python train.py --model="self-supervised image encoder" --horizontal_flip=true --temperature=0.1 --lr=0.0028 --decay_fraction=0.3 --warmup_steps=1220 --weight_decay=0.1
Rows from block 6 of a small self-supervised image encoder, named by matrix and row number. Rows with one number belong to one channel. Each number is 50 + 12 x the weight over its row's rms, rounded and kept within 0 to 99. All counts start at 0.
Before each channel's rows are labels from the 100 images, of 14848, where the channel reaches its highest value: "responds to" is what is common among them. Only what is clearly more common there than usual is listed. The data: simulated fluorescence microscopy of cells.
# convs1: 3x3 conv (model.blocks.6.convs.1.weight, 112x112x3x3, each kernel summed), inputs 56-111
# convs2: expand pointwise conv (model.blocks.6.convs.2.weight, 112x112x1x1, transposed), outputs 56-111

responds to: few cells; cells: one or two; out of focus
convs1.68:40 36 26 45 32 45 71 35 51 62 51 30 54 55 45 50 69 36 57 74 62 53 44 56 59 51 45 71 76 44 56 38 55 51 75 46 63 60 73 45 53 40 65 62 51 59 62 61 56 60 51 50 44 53 61 41
convs2.68:50 32 56 32 54 39 37 47 45 27 48 66 50 30 43 50 71 57 19 36 41 37 60 44 31 47 53 31 43 42 51 42 45 58 47 49 25 39 67 38 68 50 46 42 46 38 51 37 58 60 44 42 42 56 52 65

responds to: membrane rim
convs1.62:56 37 54 60 43 41 50 39 65 42 64 38 45 48 63 42 34 26 49 61 52 45 54 39 29 52 32 36 65 36 32 35 37 66 56 51 49 52 55 53 57 69 22 67 32 54 47 57 53 53 29 41 49 37 37 69
convs2.62:60 57 24 61 41 55 50 53 50 58 68 38 32 49 29 33 58 62 54 48 42 58 45 52 54 37 43 67 52 47 63 48 49 66 32 38 30 61 77 44 60 30 41 39 41 55 62 44 65 42 52 58 36 56 62 60

responds to: membrane rim; few cells; cells: one or two
convs1.30:43 28 26 31 44 31 70 50 56 65 47 25 29 55 58 47 40 46 64 51 47 54 39 42 67 50 28 53 58 54 60 36 47 64 51 26 50 60 59 46 38 55 63 61 37 63 69 42 54 56 55 52 37 41 45 57
convs2.30:67 39 48 44 35 50 45 55 62 30 51 43 54 41 53 65 23 39 52 39 59 41 51 54 39 37 47 44 62 62 45 52 34 39 49 60 47 60 34 34 60 46 47 49 45 63 58 50 49 59 54 50 23 49 47 42

responds to: membrane rim
convs1.64:29 48 55 64 48 60 41 35 39 67 48 55 52 59 66 52 51 60 42 63 66 59 36 67 24 48 47 42 51 57 49 53 72 33 60 49 55 48 56 49 39 61 38 68 52 77 32 50 74 37 31 64 37 45 35 37
convs2.64:42 40 50 52 37 58 52 40 60 65 51 29 55 33 61 46 52 58 47 35 49 49 42 55 60 49 33 33 47 40 36 38 46 31 57 66 24 34 33 37 71 36 48 49 45 46 67 57 36 62 19 38 34 23 23 46

responds to: long thin cells
convs1.25:47 51 41 35 45 54 61 56 44 31 50 41 65 50 38 49 45 42 26 36 44 39 45 41 40 28 40 36 39 41 33 28 51 39 31 52 49 52 41 60 31 44 37 37 28 31 42 55 44 56 50 43 27 36 43 41
convs2.25:46 66 58 60 24 45 70 35 48 46 37 48 40 42 47 59 37 48 60 44 78 59 50 32 49 39 63 65 61 46 40 65 74 59 67 43 62 56 65 59 41 47 40 54 48 31 34 56 54 56 43 68 54 56 51 72

responds to: long thin cells
convs1.29:55 31 35 55 38 48 55 55 42 44 37 55 39 61 41 56 74 52 46 57 38 49 40 39 28 31 36 51 54 53 42 38 57 60 61 58 69 30 45 51 71 68 49 69 36 34 38 51 37 49 40 62 25 61 52 67
convs2.29:41 26 67 48 35 20 67 55 52 39 73 52 64 47 63 44 51 62 47 55 58 58 51 56 46 37 73 39 56 66 54 53 52 61 39 40 55 50 67 50 56 53 52 67 53 55 63 44 39 49 75 45 24 33 48 30

responds to: membrane rim
convs1.87:46 64 43 49 41 55 47 40 35 61 60 26 50 53 60 38 46 61 37 54 37 64 47 56 65 46 45 51 52 23 49 37 47 38 63 48 59 40 36 52 35 40 37 73 42 39 48 54 65 47 46 59 22 38 45 67
convs2.87:50 55 43 47 51 47 59 56 36 50 59 74 55 47 54 38 45 52 56 35 31 73 84 48 50 50 64 42 30 64 68 57 44 64 49 27 45 57 69 75 37 41 38 56 49 48 46 46 32 57 53 51 54 54 56 53

responds to: membrane rim
convs1.74:52 49 67 26 52 28 53 63 48 55 41 50 57 63 40 43 37 71 53 39 45 78 51 55 53 45 57 41 41 26 81 48 55 50 54 61 47 62 51 65 45 46 49 38 44 33 65 42 43 53 57 64 52 53 42 58
convs2.74:34 39 43 45 53 58 55 43 53 37 40 36 43 41 52 54 42 50 50 21 60 50 56 36 45 57 52 45 59 33 35 36 54 39 41 45 65 30 46 57 46 41 36 28 23 29 45 75 43 37 56 59 39 41 43 60

responds to: membrane rim
convs1.82:47 64 57 43 63 77 39 54 20 32 67 52 71 48 33 54 50 51 41 40 40 55 61 71 44 56 57 40 62 44 38 59 47 52 53 41 39 40 37 56 39 42 33 40 50 26 49 40 41 39 36 56 49 43 40 50
convs2.82:59 47 36 56 48 47 63 23 44 54 48 34 56 46 43 62 52 39 55 48 45 48 48 53 48 50 50 39 43 54 49 67 55 33 57 56 41 60 43 42 52 34 45 63 40 57 51 53 40 39 49 80 55 45 41 50

responds to: membrane rim
convs1.72:38 64 33 53 40 55 44 36 38 76 55 49 54 69 49 54 53 48 59 65 47 76 33 46 33 66 35 60 38 56 50 43 54 73 45 46 69 40 50 60 43 34 25 46 55 49 43 44 68 47 20 62 38 45 53 85
convs2.72:40 38 41 47 26 52 29 44 53 45 61 56 66 48 29 51 73 56 57 31 62 45 46 31 46 51 38 42 35 45 78 34 51 45 45 44 48 48 50 29 48 29 40 52 31 50 57 62 54 42 24 57 60 36 51 49

responds to: long thin cells; few cells; cells: one or two
convs1.36:47 42 39 44 53 61 43 47 51 58 46 41 42 69 56 35 62 34 44 59 50 80 50 31 43 65 35 51 50 43 41 35 66 56 41 71 46 49 63 87 55 38 50 39 52 61 60 33 56 64 52 48 29 58 79 59
convs2.36:46 40 43 40 60 43 25 50 46 34 49 64 58 18 50 55 43 48 61 30 71 48 56 34 32 58 60 38 41 32 29 51 45 30 36 42 49 52 47 41 47 53 36 48 36 57 60 41 26 54 55 34 46 54 72 27

responds to: long thin cells
convs1.10:31 43 49 39 39 39 63 58 57 33 47 38 47 31 33 59 35 55 75 46 56 39 49 46 63 21 48 54 45 92 41 32 28 45 51 54 48 49 39 44 50 45 44 51 51 34 38 39 43 53 55 30 41 48 58 42
convs2.10:57 70 54 54 33 28 53 64 37 40 60 52 34 52 64 55 44 38 69 60 53 40 45 51 52 42 30 76 47 48 46 43 61 62 48 56 62 58 46 38 36 78 78 32 49 45 49 38 66 76 34 44 48 58 47 74

responds to: few cells; cells: one or two; membrane rim
convs1.33:30 29 37 43 36 51 56 27 49 56 46 41 56 47 40 55 39 55 61 53 55 47 44 56 39 60 38 58 46 92 63 37 51 42 39 37 47 56 58 34 44 26 49 51 49 76 46 45 53 50 20 41 24 46 41 51
convs2.33:58 56 31 35 63 61 54 51 48 63 67 56 49 41 54 49 52 50 47 65 41 36 37 44 61 54 36 61 67 38 43 27 28 37 41 57 56 45 43 47 62 54 65 53 34 57 65 38 78 76 37 47 42 45 44 48

responds to: few cells; cells: one or two; out of focus; ring around the nucleus
convs1.51:39 43 23 49 41 49 35 53 42 69 51 49 33 66 59 40 70 43 53 57 54 70 49 42 55 78 40 47 39 80 47 35 68 68 52 35 40 50 50 48 55 43 66 40 58 77 60 51 58 37 32 57 42 51 57 75
convs2.51:32 24 44 38 69 48 38 50 45 36 71 62 53 29 46 36 44 36 32 44 71 31 47 44 26 63 29 39 39 13 42 49 27 36 40 50 47 55 48 34 62 42 49 52 31 50 49 39 71 52 34 46 48 49 59 56